{
  "model": "contrastive audio-text model",
  "win_length": 400,
  "embed_dim": 128,
  "encoder_norm": "layernorm_no_bias",
  "encoder_layers": 12,
  "encoder_width": 160,
  "encoder_kernel_size": 5,
  "text_encoder_activation": "quick_gelu",
  "text_encoder_head_dim": 32,
  "text_encoder_qk_norm": false,
  "text_encoder_layer_scale_init": 0.1,
  "text_encoder_parallel_block": true,
  "momentum": 0.95,
  "lr_schedule": "linear"
}
Rows from block 9 of the audio encoder of a small contrastive audio-text model, named by matrix and row number. Rows with one number belong to one neuron. Each number is 50 + 10 x the weight over its row's rms, rounded and kept within 0 to 99. All counts start at 0.
After each neuron's rows are labels from the 100 clips, of 14848, where the neuron reaches its highest value: "peak on" is the class under the peak; "top examples" is what is common among them. Only what is clearly more common there than usual is listed. The data: melodies that start on their tonic, played by one synthesised instrument.
# fc1: MLP up (encoder.blocks.9.mlp.fc1.weight, 960x160), inputs 0-159
# fc2: MLP down (encoder.blocks.9.mlp.fc2.weight, 160x960, transposed), outputs 0-159

fc1.94:61 42 37 40 48 49 73 48 51 46 38 55 53 33 53 46 55 49 48 63 68 42 48 51 50 60 49 47 55 55 53 53 46 61 50 46 57 65 59 45 47 44 31 65 40 43 46 43 47 55 28 63 35 41 50 63 29 45 57 47 46 64 47 58 42 57 44 56 49 45 50 65 48 51 49 60 39 49 46 64 51 47 50 55 34 66 57 37 54 55 33 55 53 59 49 67 60 55 28 18 50 41 44 44 67 50 38 51 34 58 39 35 62 38 61 50 58 58 29 66 50 61 54 47 70 44 54 55 52 66 40 48 66 53 51 52 77 42 57 44 71 54 27 52 56 51 46 46 48 54 61 46 56 48 47 41 47 32 40 50
fc2.94:54 39 53 41 47 46 66 64 56 57 51 43 25 56 44 56 44 45 36 44 63 29 50 36 54 51 53 53 50 42 38 39 44 54 46 42 58 51 74 60 50 44 48 46 33 52 45 52 62 59 34 46 33 56 66 48 32 38 41 39 41 42 55 50 76 49 34 39 49 54 64 41 56 34 33 50 44 36 67 35 46 51 50 53 59 40 61 42 40 58 44 51 43 53 42 56 53 34 49 62 52 51 51 41 46 51 51 48 46 59 59 48 46 54 37 62 58 54 45 70 56 27 45 72 50 66 31 48 49 44 44 40 37 45 66 52 46 49 35 53 55 54 45 40 52 60 54 35 74 57 42 52 50 31 56 72 52 60 54 59
peak on: no note
top examples: the note C#

fc1.759:53 53 57 53 60 43 44 56 36 54 38 54 80 45 35 71 51 58 60 56 45 47 38 50 46 32 43 49 51 49 46 46 68 64 59 74 56 53 47 53 39 51 40 59 72 57 42 57 44 66 46 62 54 51 49 70 41 44 56 35 42 49 42 54 52 36 49 67 45 52 47 37 49 82 48 40 52 40 40 49 51 47 45 39 36 51 57 65 53 54 42 38 63 60 52 31 65 39 56 41 68 24 40 52 45 66 44 30 52 50 47 32 50 65 62 49 38 60 47 49 54 52 51 37 55 51 49 55 65 49 56 49 53 46 46 52 51 34 53 47 47 53 28 49 47 54 36 63 57 45 48 63 64 51 36 35 48 51 42 54
fc2.759:50 56 55 54 46 53 52 58 67 49 48 42 45 54 32 41 47 51 46 55 38 50 54 52 54 61 54 49 49 27 56 55 53 70 43 43 38 56 46 54 65 37 42 42 72 35 51 50 46 67 41 48 45 44 56 56 75 52 49 39 51 42 49 47 44 50 48 41 56 60 54 58 29 24 52 70 43 41 61 38 51 55 57 60 52 53 51 43 63 52 86 60 27 45 66 45 57 56 59 62 56 49 53 49 58 51 45 61 61 70 57 57 40 54 47 31 50 41 50 40 86 69 51 45 64 48 48 41 47 57 60 57 57 51 59 46 55 50 36 46 44 49 56 42 68 45 39 60 56 44 45 61 42 47 43 54 50 46 51 69
peak on: F#3
top examples: the note F#; tonic: F#

fc1.41:51 60 39 60 56 41 39 55 66 25 54 53 67 53 41 64 49 49 54 50 43 41 45 58 53 26 29 46 48 32 39 29 52 59 57 59 63 50 51 65 39 39 52 37 68 43 68 60 42 44 42 59 51 42 56 49 47 54 53 41 54 61 65 38 49 44 43 58 58 56 49 47 56 54 50 44 54 46 51 51 55 41 45 47 46 76 52 37 54 56 40 30 70 44 50 44 59 53 40 53 61 47 54 44 86 61 41 30 63 58 32 50 45 57 56 64 66 48 50 55 47 55 36 41 50 50 57 48 41 65 51 48 35 50 58 51 42 44 51 49 32 60 51 58 47 53 36 32 70 57 42 56 58 42 62 49 44 49 59 40
fc2.41:42 66 57 51 47 58 50 53 54 48 53 48 57 60 45 49 74 49 55 55 50 46 63 46 45 49 60 48 32 50 40 57 69 72 46 58 40 51 50 62 53 39 56 48 60 35 71 49 55 47 57 55 56 33 61 41 58 48 59 57 48 50 48 43 57 62 59 51 63 57 75 53 58 41 68 51 46 46 72 47 51 51 43 48 42 53 63 41 39 57 48 64 36 27 58 37 45 46 49 67 57 50 56 40 48 61 72 60 45 58 38 53 34 41 41 42 60 25 41 59 49 47 44 52 51 41 46 44 60 46 60 57 50 56 40 43 57 39 60 53 34 34 41 42 63 28 31 55 36 63 34 46 54 49 23 45 50 41 51 62
peak on: G3
top examples: the note G; tonic: G; the note D

fc1.311:63 56 51 72 28 68 68 52 59 54 21 52 47 53 54 46 46 54 64 58 47 51 54 34 45 30 74 46 47 64 50 44 65 55 55 53 52 46 55 50 42 32 55 48 53 55 22 59 58 49 56 65 49 41 37 51 62 56 48 52 51 45 47 54 68 42 44 41 39 69 44 51 45 59 43 46 62 60 44 63 52 32 55 51 48 59 47 33 43 54 81 60 46 59 39 53 53 38 36 51 36 41 51 51 35 47 50 49 59 57 74 37 45 60 51 50 50 42 42 52 50 42 53 28 47 47 47 51 51 53 45 61 40 31 41 42 56 59 55 62 47 43 45 67 45 36 44 43 68 48 49 51 41 48 40 46 66 50 61 50
fc2.311:43 58 49 49 47 45 67 50 45 37 34 50 49 38 20 54 55 76 53 56 44 62 40 37 42 36 56 44 58 42 56 60 54 41 37 46 59 62 60 25 48 54 45 57 44 52 42 37 51 37 46 51 59 53 51 45 39 38 46 50 67 44 62 47 66 62 57 54 60 39 52 49 67 34 48 41 65 58 60 54 71 40 36 47 56 46 39 44 56 51 62 43 45 69 51 49 58 44 34 38 42 60 43 52 60 45 35 47 42 53 52 47 60 43 50 54 68 53 56 56 53 59 73 66 37 30 46 50 54 49 39 34 40 52 36 49 46 56 33 45 42 62 68 53 37 37 52 52 39 48 74 45 62 58 54 58 60 51 55 45
peak on: E5
top examples: the note E; the note A; tonic: E

fc1.576:53 54 58 49 41 55 38 54 52 41 56 52 56 52 66 53 57 65 75 43 55 64 37 37 57 55 45 53 63 40 46 49 31 59 57 53 41 56 51 54 39 46 59 50 55 52 46 51 40 33 63 40 61 50 35 42 46 77 30 61 65 67 46 49 60 60 24 54 75 51 49 50 39 55 46 28 47 60 63 56 43 40 65 67 61 45 34 49 57 51 46 65 38 38 45 48 55 46 47 56 56 55 55 43 72 31 43 43 45 38 53 37 44 40 55 55 61 48 60 52 63 49 34 72 50 52 41 43 52 47 51 42 47 58 56 52 23 58 38 49 56 56 55 45 39 63 46 54 66 45 37 53 45 50 56 48 58 55 56 38
fc2.576:56 50 50 54 55 45 69 55 40 49 48 77 57 44 67 62 40 60 50 52 58 25 49 63 36 68 47 62 39 64 30 33 50 36 61 61 40 59 52 48 54 53 67 48 54 57 59 35 57 48 40 42 51 49 50 53 63 33 54 62 56 67 61 46 47 70 51 56 64 64 39 61 49 48 46 53 39 41 46 41 54 56 41 53 34 52 59 35 36 58 39 48 53 49 60 42 45 61 57 38 48 42 44 68 36 49 52 25 45 58 51 53 61 48 57 56 46 40 56 68 61 50 53 62 34 50 35 34 59 72 36 58 36 41 45 51 44 48 59 52 42 39 41 43 50 52 48 43 41 64 63 43 62 38 50 47 50 40 62 62
peak on: F#3
top examples: the note E; the note F#; pace: fast; tonic: F#

fc1.222:47 52 46 35 38 31 52 60 32 60 54 41 57 53 55 47 62 43 50 52 32 35 46 57 41 53 48 66 52 49 50 48 22 65 45 58 56 52 51 45 57 63 43 66 60 46 47 50 65 75 50 49 52 39 43 50 48 41 47 28 43 67 27 44 46 44 54 41 80 47 45 37 44 50 45 39 51 48 33 36 54 51 41 47 51 63 41 49 46 67 56 44 56 58 52 54 56 50 41 56 51 31 51 56 55 50 65 42 56 62 38 54 62 49 57 43 45 45 53 54 37 67 57 44 47 43 53 45 44 54 46 64 58 61 48 30 54 46 30 49 67 37 59 54 59 49 55 44 68 54 58 59 48 25 69 47 46 61 72 49
fc2.222:59 52 36 49 72 50 49 40 47 54 60 45 45 63 50 41 69 64 49 60 47 44 64 60 46 51 74 55 40 37 34 49 72 37 51 46 47 55 63 68 54 19 70 44 47 44 38 31 45 55 39 49 58 41 51 54 65 58 45 60 45 33 75 40 57 46 59 52 60 52 47 46 63 36 54 57 36 50 56 43 33 44 36 46 40 52 36 72 54 62 63 54 53 40 46 55 46 60 68 51 49 57 54 49 52 55 41 52 48 49 47 56 53 61 45 50 76 57 44 50 47 60 54 39 49 41 69 49 48 55 35 39 63 62 47 57 46 43 64 51 51 45 46 35 47 55 55 39 47 52 44 50 50 55 53 52 56 21 41 54
peak on: G3
top examples: the note G; tonic: G; the note D

fc1.366:41 49 49 56 42 68 52 43 56 45 47 45 55 61 31 55 53 52 44 45 37 33 56 34 46 35 49 61 56 24 51 43 71 44 33 57 47 32 56 58 55 40 36 65 60 46 76 58 37 41 54 45 46 35 52 46 47 48 50 31 64 60 60 52 60 32 42 47 56 45 50 51 64 70 55 53 62 56 55 42 44 49 43 49 50 49 56 57 52 59 41 72 74 43 52 55 65 54 53 61 58 44 64 54 70 52 62 42 46 32 48 53 35 57 60 57 69 57 55 59 39 43 58 42 54 32 33 47 38 64 36 47 47 50 53 41 40 47 54 61 47 58 71 45 52 54 58 41 50 45 35 36 59 44 38 46 56 51 47 44
fc2.366:52 41 49 49 49 52 43 48 59 56 63 50 49 54 46 42 44 46 43 72 50 42 52 54 55 30 59 46 48 46 51 66 51 56 53 49 47 45 38 63 49 41 46 36 53 61 72 43 55 48 66 41 47 50 65 51 46 19 50 60 54 31 50 52 62 86 51 59 48 46 66 42 50 54 51 53 57 51 50 49 40 50 70 22 47 44 46 39 55 46 50 61 29 68 59 44 49 66 41 48 59 50 64 35 57 60 58 60 50 47 49 53 42 45 56 39 71 67 60 40 55 42 28 66 53 59 50 58 47 42 52 51 65 38 45 38 66 56 44 34 36 44 57 50 59 40 47 47 52 45 37 47 63 52 33 36 57 48 57 53
peak on: G3; G5
top examples: the note G; tonic: G

fc1.241:49 43 80 77 56 55 45 72 45 45 40 39 48 48 71 56 57 67 54 69 51 52 37 45 64 47 72 50 39 44 51 57 36 50 43 36 53 45 38 56 41 45 39 66 61 56 62 44 41 52 47 51 60 53 48 61 45 57 49 27 48 45 47 42 39 29 46 30 46 52 48 49 42 41 53 47 49 29 42 58 44 52 52 49 53 39 57 32 29 56 72 58 53 48 26 50 48 41 51 35 63 47 60 48 56 65 51 50 51 43 60 59 56 63 62 30 47 41 43 47 51 53 53 41 45 58 35 61 60 46 46 52 62 43 47 49 57 55 32 67 44 45 41 37 53 65 48 52 53 50 54 31 35 55 53 48 59 50 40 46
fc2.241:30 32 45 43 52 67 49 61 62 39 41 46 46 24 68 54 55 45 34 59 51 42 41 54 60 41 44 50 35 54 54 55 47 49 33 50 48 49 45 41 50 58 48 45 37 41 47 57 67 56 44 52 42 53 41 49 35 40 51 54 45 42 52 48 63 63 45 31 50 45 70 41 74 55 36 42 59 50 42 62 52 40 44 44 31 59 65 35 59 51 47 54 50 74 70 51 50 43 56 53 45 38 53 55 38 53 69 30 33 56 35 43 33 42 56 41 67 45 48 56 46 58 63 60 30 45 28 52 56 57 41 46 58 50 39 44 45 49 30 44 50 61 58 59 44 35 53 55 40 50 67 44 55 43 52 38 53 61 47 43
peak on: E5; F5
top examples: tonic: E

fc1.358:50 35 58 59 63 38 52 59 42 41 49 56 45 70 61 52 42 29 54 31 46 54 43 66 51 56 46 56 54 63 53 58 42 48 51 50 43 41 56 44 60 45 47 67 51 56 65 56 38 71 49 53 53 30 65 40 45 40 61 50 54 43 41 54 55 43 51 51 65 50 36 74 47 39 47 44 42 53 34 45 45 64 64 44 46 40 44 52 58 34 50 58 52 66 44 30 45 30 60 51 39 48 61 57 55 48 40 52 47 66 53 34 47 65 43 33 48 65 56 44 48 39 55 70 47 48 44 40 46 63 49 47 57 45 69 32 35 54 56 58 55 72 72 42 56 59 25 32 54 48 54 43 55 52 48 46 61 34 45 44
fc2.358:70 60 53 38 53 34 34 56 39 52 50 55 60 61 51 58 27 63 60 71 41 48 57 44 49 45 69 62 47 88 49 59 33 40 55 46 47 44 37 65 53 58 64 38 44 51 50 56 46 50 46 43 50 56 38 64 51 46 43 67 55 48 60 53 41 56 46 29 44 51 57 41 62 45 66 53 45 44 66 34 42 63 36 48 45 52 44 45 47 38 39 54 46 56 48 56 56 55 51 43 50 59 43 75 35 67 60 53 58 35 64 45 55 50 49 56 49 50 49 29 49 61 48 60 54 40 50 48 40 53 58 56 35 49 40 51 64 42 40 46 50 55 64 42 49 47 40 50 48 34 46 49 48 22 56 35 43 69 45 51
peak on: G3
top examples: the note G; the note E; tonic: E

fc1.391:50 44 40 52 49 43 52 55 54 57 46 34 28 60 42 67 37 54 45 49 47 65 39 48 49 43 49 55 38 52 47 51 49 31 32 38 50 37 66 50 35 57 71 39 54 55 47 58 57 61 39 60 46 61 53 51 51 40 61 45 65 44 32 55 48 35 67 64 58 49 33 63 40 46 60 46 54 46 62 47 53 65 41 49 43 47 69 48 72 42 46 55 65 32 37 47 40 39 52 64 67 45 28 52 58 55 35 59 60 46 51 42 35 62 50 55 52 55 68 57 51 43 53 54 54 54 60 29 35 49 50 66 48 36 52 57 55 30 65 68 44 43 49 47 66 47 38 48 45 34 53 63 51 49 56 38 55 66 52 51
fc2.391:52 48 44 42 62 58 34 50 42 41 44 59 51 43 67 35 45 76 53 45 47 53 55 32 46 46 55 40 29 43 57 54 36 37 53 47 37 49 45 48 39 59 33 48 61 39 38 55 44 43 44 48 50 40 42 41 56 70 71 51 55 44 65 38 48 56 50 28 47 69 66 59 61 73 45 45 56 58 78 47 35 45 54 70 51 49 52 50 42 40 48 47 52 54 35 56 57 51 70 46 42 43 54 47 64 56 51 60 47 52 34 53 43 61 56 55 43 52 54 50 42 54 53 50 60 49 45 35 36 48 58 34 36 61 57 73 52 38 42 67 51 46 61 54 53 47 40 43 47 39 42 47 50 43 58 62 35 72 36 41
peak on: F#3; C4
top examples: the note F#

fc1.590:52 35 50 53 41 65 52 55 64 31 60 43 38 49 39 51 39 49 48 45 41 40 57 68 43 11 41 53 34 40 45 42 37 61 30 50 47 32 57 64 46 39 80 40 56 52 55 46 54 54 55 54 58 41 55 48 39 43 70 53 58 61 54 43 48 50 51 61 55 56 49 63 44 33 64 43 55 45 53 54 50 42 60 51 42 42 66 49 50 56 45 55 57 53 47 62 50 65 52 65 52 46 58 49 36 58 55 30 46 37 41 65 50 49 51 69 70 71 37 54 40 58 57 44 41 48 44 64 49 71 42 48 44 40 48 46 44 38 48 56 41 48 62 70 56 44 52 58 54 58 45 46 65 31 50 35 48 54 52 50
fc2.590:35 54 54 47 49 53 46 52 55 57 52 64 60 61 54 66 69 58 77 50 48 65 73 42 45 40 53 47 43 50 55 40 65 64 48 54 55 56 43 48 64 50 39 59 56 55 55 52 55 37 47 54 45 50 57 37 33 39 60 49 52 47 59 32 60 59 46 50 45 62 40 56 38 58 42 59 37 51 77 56 75 53 49 32 44 44 61 52 53 60 48 55 47 55 48 22 67 55 41 49 49 32 69 41 50 53 58 54 39 68 44 55 52 72 37 46 56 34 57 57 52 77 56 58 62 62 53 48 48 48 62 67 45 41 41 50 50 34 52 48 51 54 45 52 36 45 29 47 39 41 44 34 63 55 59 51 49 60 45 45
peak on: G3
top examples: the note G; tonic: G

fc1.588:53 64 52 53 49 59 34 65 36 43 51 32 59 46 37 54 48 66 49 32 47 49 44 54 60 37 68 72 49 60 45 43 48 41 31 39 54 48 32 72 31 69 44 59 42 47 50 66 35 34 44 54 52 41 50 59 68 53 44 43 64 45 59 62 45 38 49 54 40 55 39 43 38 50 57 44 47 57 60 39 55 65 55 30 44 49 44 45 43 52 57 59 47 62 31 48 65 56 52 50 69 52 60 71 51 60 51 49 50 55 32 60 47 63 50 62 45 47 54 44 51 49 44 40 43 52 47 55 58 63 41 45 79 45 66 56 42 45 47 35 43 38 51 56 51 41 51 63 59 56 47 58 35 35 58 36 42 52 65 47
fc2.588:50 32 47 31 43 78 57 36 48 56 31 58 59 51 44 41 60 63 45 52 51 70 56 49 36 56 43 40 39 31 55 46 54 39 47 68 51 40 49 41 25 53 65 51 59 42 57 45 57 45 49 43 64 49 54 44 55 57 38 44 36 45 46 49 50 48 43 44 48 73 58 54 50 67 52 48 46 54 43 41 39 55 51 50 38 48 47 40 46 49 49 64 42 52 41 48 61 63 51 63 67 45 54 29 37 61 48 39 32 55 43 70 53 51 63 43 46 60 46 47 46 22 44 58 55 43 42 28 37 44 47 58 64 60 41 44 58 36 40 42 47 50 23 49 63 42 51 37 45 43 50 59 61 63 47 48 52 60 60 50
peak on: F#3
top examples: the note B; the note F#; tonic: B

fc1.564:60 60 42 48 49 58 54 38 46 41 32 28 72 63 53 58 47 64 40 49 55 48 56 51 40 57 68 61 55 51 41 45 56 37 43 46 51 45 53 45 50 71 57 31 55 50 25 53 42 36 44 42 41 49 41 49 58 54 52 33 48 52 45 53 31 42 67 40 46 56 57 64 56 45 45 65 54 47 52 73 50 56 40 52 56 32 43 58 75 48 63 55 72 53 34 51 49 76 27 45 60 57 55 34 43 46 33 54 59 48 49 44 42 51 58 45 44 67 67 53 64 52 40 47 53 39 49 56 43 46 52 30 50 45 60 44 34 51 41 69 46 53 41 47 63 44 42 50 52 63 50 49 38 48 59 66 50 60 57 59
fc2.564:43 51 50 57 35 53 43 46 46 47 43 38 70 45 56 72 50 35 35 72 42 45 59 50 35 51 53 31 42 57 56 46 42 43 48 49 48 31 51 54 39 62 49 41 37 49 46 54 54 46 46 49 52 50 77 60 39 57 63 60 67 36 47 55 41 57 65 61 55 37 64 65 49 45 63 46 73 45 43 67 44 39 57 41 49 39 41 40 52 45 39 37 69 59 47 34 51 32 44 60 49 45 49 42 54 55 47 51 35 23 43 55 52 45 43 39 44 52 62 46 45 39 55 52 43 52 46 47 48 64 49 41 34 43 51 62 58 45 62 49 65 53 63 57 36 40 62 47 54 54 49 63 43 44 33 22 52 58 68 41
peak on: E5
top examples: the note B; the note E; tonic: E; tonic: B

fc1.753:58 67 45 77 56 60 42 50 71 62 21 49 45 55 43 43 46 56 52 56 47 56 47 44 48 45 66 52 42 64 48 51 63 47 54 54 53 30 79 60 32 41 55 54 46 44 29 49 63 55 43 56 53 45 44 57 77 46 42 41 47 50 45 51 65 45 44 37 47 65 53 47 47 64 45 48 48 40 53 72 56 35 52 49 52 53 48 42 27 43 62 53 48 54 56 53 40 26 44 55 49 48 51 46 49 58 34 59 69 50 62 37 54 54 56 40 45 44 57 41 58 45 53 47 57 43 54 50 37 49 38 47 55 32 62 44 39 46 55 72 56 46 46 72 43 60 36 44 65 36 40 40 35 42 48 41 48 48 59 45
fc2.753:34 57 57 51 60 53 55 41 51 51 24 31 58 40 48 61 42 76 55 57 66 64 53 47 59 49 61 52 66 58 53 64 47 34 40 39 52 38 58 26 41 48 48 42 47 60 33 44 48 36 54 50 56 52 45 54 59 46 60 52 54 42 66 50 57 65 63 52 50 52 49 42 72 46 44 33 64 49 53 43 56 55 48 59 36 49 36 41 59 45 62 51 42 50 52 51 60 45 24 51 36 53 65 43 58 51 44 39 43 47 52 39 86 44 61 50 73 64 49 38 66 51 55 62 48 31 45 59 61 51 46 42 60 53 50 52 63 59 45 56 47 64 54 51 52 50 44 64 44 61 57 39 57 62 37 57 61 56 45 46
peak on: E5
top examples: the note E; bell-like; tonic: E

fc1.489:44 60 70 46 47 63 35 57 46 45 59 55 63 54 42 63 35 54 46 57 57 41 43 32 46 41 43 59 63 48 39 52 49 47 43 42 54 47 33 52 35 59 65 60 58 59 46 44 38 38 52 42 39 30 30 47 53 64 34 43 40 59 55 57 53 48 50 44 75 72 48 52 36 54 45 36 52 58 46 48 54 51 53 45 48 54 41 40 53 59 57 73 39 50 43 56 43 50 57 65 68 65 38 55 46 44 54 49 43 53 27 58 36 36 66 60 44 56 56 49 45 42 54 46 42 55 64 45 60 55 32 57 57 47 41 60 43 31 38 24 79 56 55 56 39 49 62 52 55 52 44 66 36 45 53 55 54 48 59 49
fc2.489:56 44 50 35 40 63 55 36 36 63 59 62 69 45 38 58 76 49 53 53 62 54 56 57 44 69 53 39 59 49 38 31 49 39 57 53 49 60 57 26 47 53 61 47 52 38 69 58 79 60 33 51 58 50 59 48 59 49 22 53 46 71 44 56 67 55 48 48 53 59 31 51 40 40 50 38 49 67 52 45 47 46 56 41 41 50 51 44 40 46 35 62 39 48 48 53 46 32 64 46 58 37 50 38 38 52 42 45 49 52 42 65 49 27 38 60 41 47 53 55 52 37 51 50 42 29 54 41 48 64 41 44 51 56 40 47 52 51 42 51 36 50 30 52 51 50 36 56 44 59 65 45 49 46 46 62 51 55 64 46
peak on: G3
top examples: the note G; the note A; staccato

fc1.684:41 54 44 55 54 48 67 63 27 48 72 40 48 37 32 60 48 54 45 49 58 56 56 47 67 62 57 52 70 50 44 47 65 47 46 47 58 45 70 45 34 53 50 37 34 36 39 60 38 39 32 41 35 62 38 79 58 50 68 45 47 60 42 46 39 36 52 57 58 48 30 43 53 36 44 51 59 64 69 41 60 43 52 54 40 57 48 58 48 49 39 52 43 47 49 41 50 60 59 46 52 67 47 55 42 44 59 48 52 53 63 47 28 37 57 64 39 56 32 50 60 46 51 52 57 64 42 51 46 52 45 49 61 51 54 30 48 49 37 61 45 48 51 40 57 51 47 76 63 26 62 44 48 43 57 54 55 53 54 38
fc2.684:43 46 52 72 56 60 53 59 50 48 47 53 59 52 55 68 68 44 53 68 43 58 36 55 57 43 55 40 48 52 46 45 50 56 44 56 43 73 37 57 37 59 56 47 51 39 54 45 61 64 55 48 64 53 47 37 49 61 48 41 51 55 46 54 50 36 53 49 52 46 57 66 50 70 63 36 58 55 41 58 61 44 52 59 48 48 54 39 49 78 52 50 49 58 44 45 55 43 61 63 46 47 50 34 64 50 33 41 56 57 45 50 74 25 51 59 51 49 60 50 63 47 48 48 44 58 41 41 46 38 53 50 49 55 56 44 36 55 34 37 58 51 20 72 31 45 52 17 64 21 48 52 59 48 52 56 48 46 46 47
peak on: F#3
top examples: the note F#; tonic: F#

fc1.229:58 67 53 39 40 45 61 29 56 45 45 37 57 49 56 45 49 31 57 62 49 30 55 47 58 59 54 43 69 58 39 49 54 50 46 41 74 67 36 55 45 44 53 40 74 55 46 46 50 36 52 46 56 32 47 32 51 53 59 54 57 51 25 49 60 55 51 35 71 62 43 45 53 42 77 56 55 48 54 42 51 47 46 45 42 57 42 60 31 47 52 51 61 63 51 33 46 43 57 36 38 49 54 56 70 64 39 40 49 66 43 44 40 57 65 49 43 62 39 46 50 37 49 53 51 40 56 55 61 33 58 74 39 47 59 51 48 54 40 30 56 58 65 61 46 64 41 43 53 45 49 47 43 40 57 47 56 46 50 59
fc2.229:40 42 65 45 65 54 38 53 51 44 47 65 46 54 42 62 56 52 56 41 35 57 61 50 49 38 64 61 53 38 48 35 67 38 34 55 50 69 39 20 44 44 56 50 60 43 52 43 58 34 52 51 54 39 54 57 73 50 53 64 46 67 49 42 39 41 29 52 50 52 55 51 54 40 52 51 57 47 52 46 42 42 51 57 32 45 46 55 55 70 43 41 34 45 50 72 59 26 54 54 38 37 60 54 39 40 37 58 45 47 52 55 70 47 59 38 65 36 50 51 68 51 49 48 66 54 52 35 50 53 48 45 57 35 43 43 51 54 50 64 29 47 47 50 35 35 44 51 45 60 44 48 39 76 51 57 48 56 31 44
peak on: no note
top examples: the note A; tonic: A; the note E

fc1.528:56 50 26 39 32 49 32 50 54 48 54 56 58 52 52 47 35 30 60 65 55 53 51 49 48 64 25 71 46 64 32 51 57 48 53 52 61 49 44 33 44 50 48 28 43 45 49 42 50 48 38 48 40 68 44 44 49 57 58 49 44 42 38 51 62 59 43 62 43 40 51 45 43 41 34 35 58 53 52 48 45 43 54 52 53 56 46 37 55 73 52 52 36 50 45 56 65 34 43 59 32 46 42 51 56 42 47 49 42 45 64 56 67 38 51 52 78 44 53 46 51 51 58 48 37 48 44 53 53 70 63 62 50 64 47 61 65 42 74 53 35 49 57 73 56 55 49 59 31 43 46 57 54 61 60 47 57 34 39 57
fc2.528:55 40 34 43 48 43 49 70 45 79 50 54 32 44 36 63 62 58 41 57 57 54 60 57 39 45 38 71 50 33 35 44 51 50 48 52 47 52 40 42 52 46 58 72 56 46 48 66 56 58 46 48 63 52 36 47 64 55 40 55 56 59 58 37 50 35 38 58 58 44 46 43 55 52 55 59 37 50 52 45 49 29 46 48 56 60 53 60 32 29 51 55 61 34 37 51 54 60 42 32 62 60 65 46 44 46 58 49 35 54 60 38 38 66 47 51 50 56 44 31 65 62 36 52 46 55 48 52 68 47 69 46 40 20 52 51 55 52 59 44 45 54 38 62 51 48 52 41 59 43 49 68 35 50 60 52 46 41 53 54
peak on: no note
top examples: bass guitar-like

fc1.141:45 49 40 62 44 46 55 42 37 42 49 53 68 44 59 43 66 50 40 40 60 36 50 46 43 42 50 49 79 61 60 39 56 30 44 45 59 55 42 47 26 47 43 43 52 46 31 62 73 54 53 35 51 57 32 66 49 38 55 65 66 75 39 60 36 32 62 50 45 49 44 63 39 51 40 57 56 43 59 50 48 56 55 43 40 66 48 53 49 57 71 54 34 57 51 64 43 51 57 51 47 46 64 76 58 48 28 45 38 38 45 47 48 48 65 60 47 58 45 40 42 44 49 71 50 58 42 45 58 50 51 49 47 48 44 50 45 43 40 48 54 51 37 47 46 60 42 60 70 37 53 48 48 44 65 55 66 46 42 42
fc2.141:65 49 43 40 44 68 70 40 47 56 58 32 57 48 51 46 36 43 58 49 39 37 51 49 48 39 42 42 52 43 60 44 46 37 45 46 41 42 64 51 65 50 43 61 52 56 40 47 47 54 52 41 50 44 41 31 37 71 52 56 59 56 39 62 38 49 54 44 34 44 45 53 57 55 56 45 41 68 56 42 55 62 47 55 59 51 40 55 65 55 48 52 56 69 31 43 53 55 71 49 45 71 40 32 27 66 44 59 45 49 47 43 69 52 67 67 43 30 54 32 47 40 50 48 43 60 60 47 46 67 39 53 44 68 61 60 42 48 24 52 49 28 43 50 57 52 55 44 55 61 55 41 65 38 55 64 57 45 52 59
peak on: F#3
top examples: the note B; the note F#; tonic: B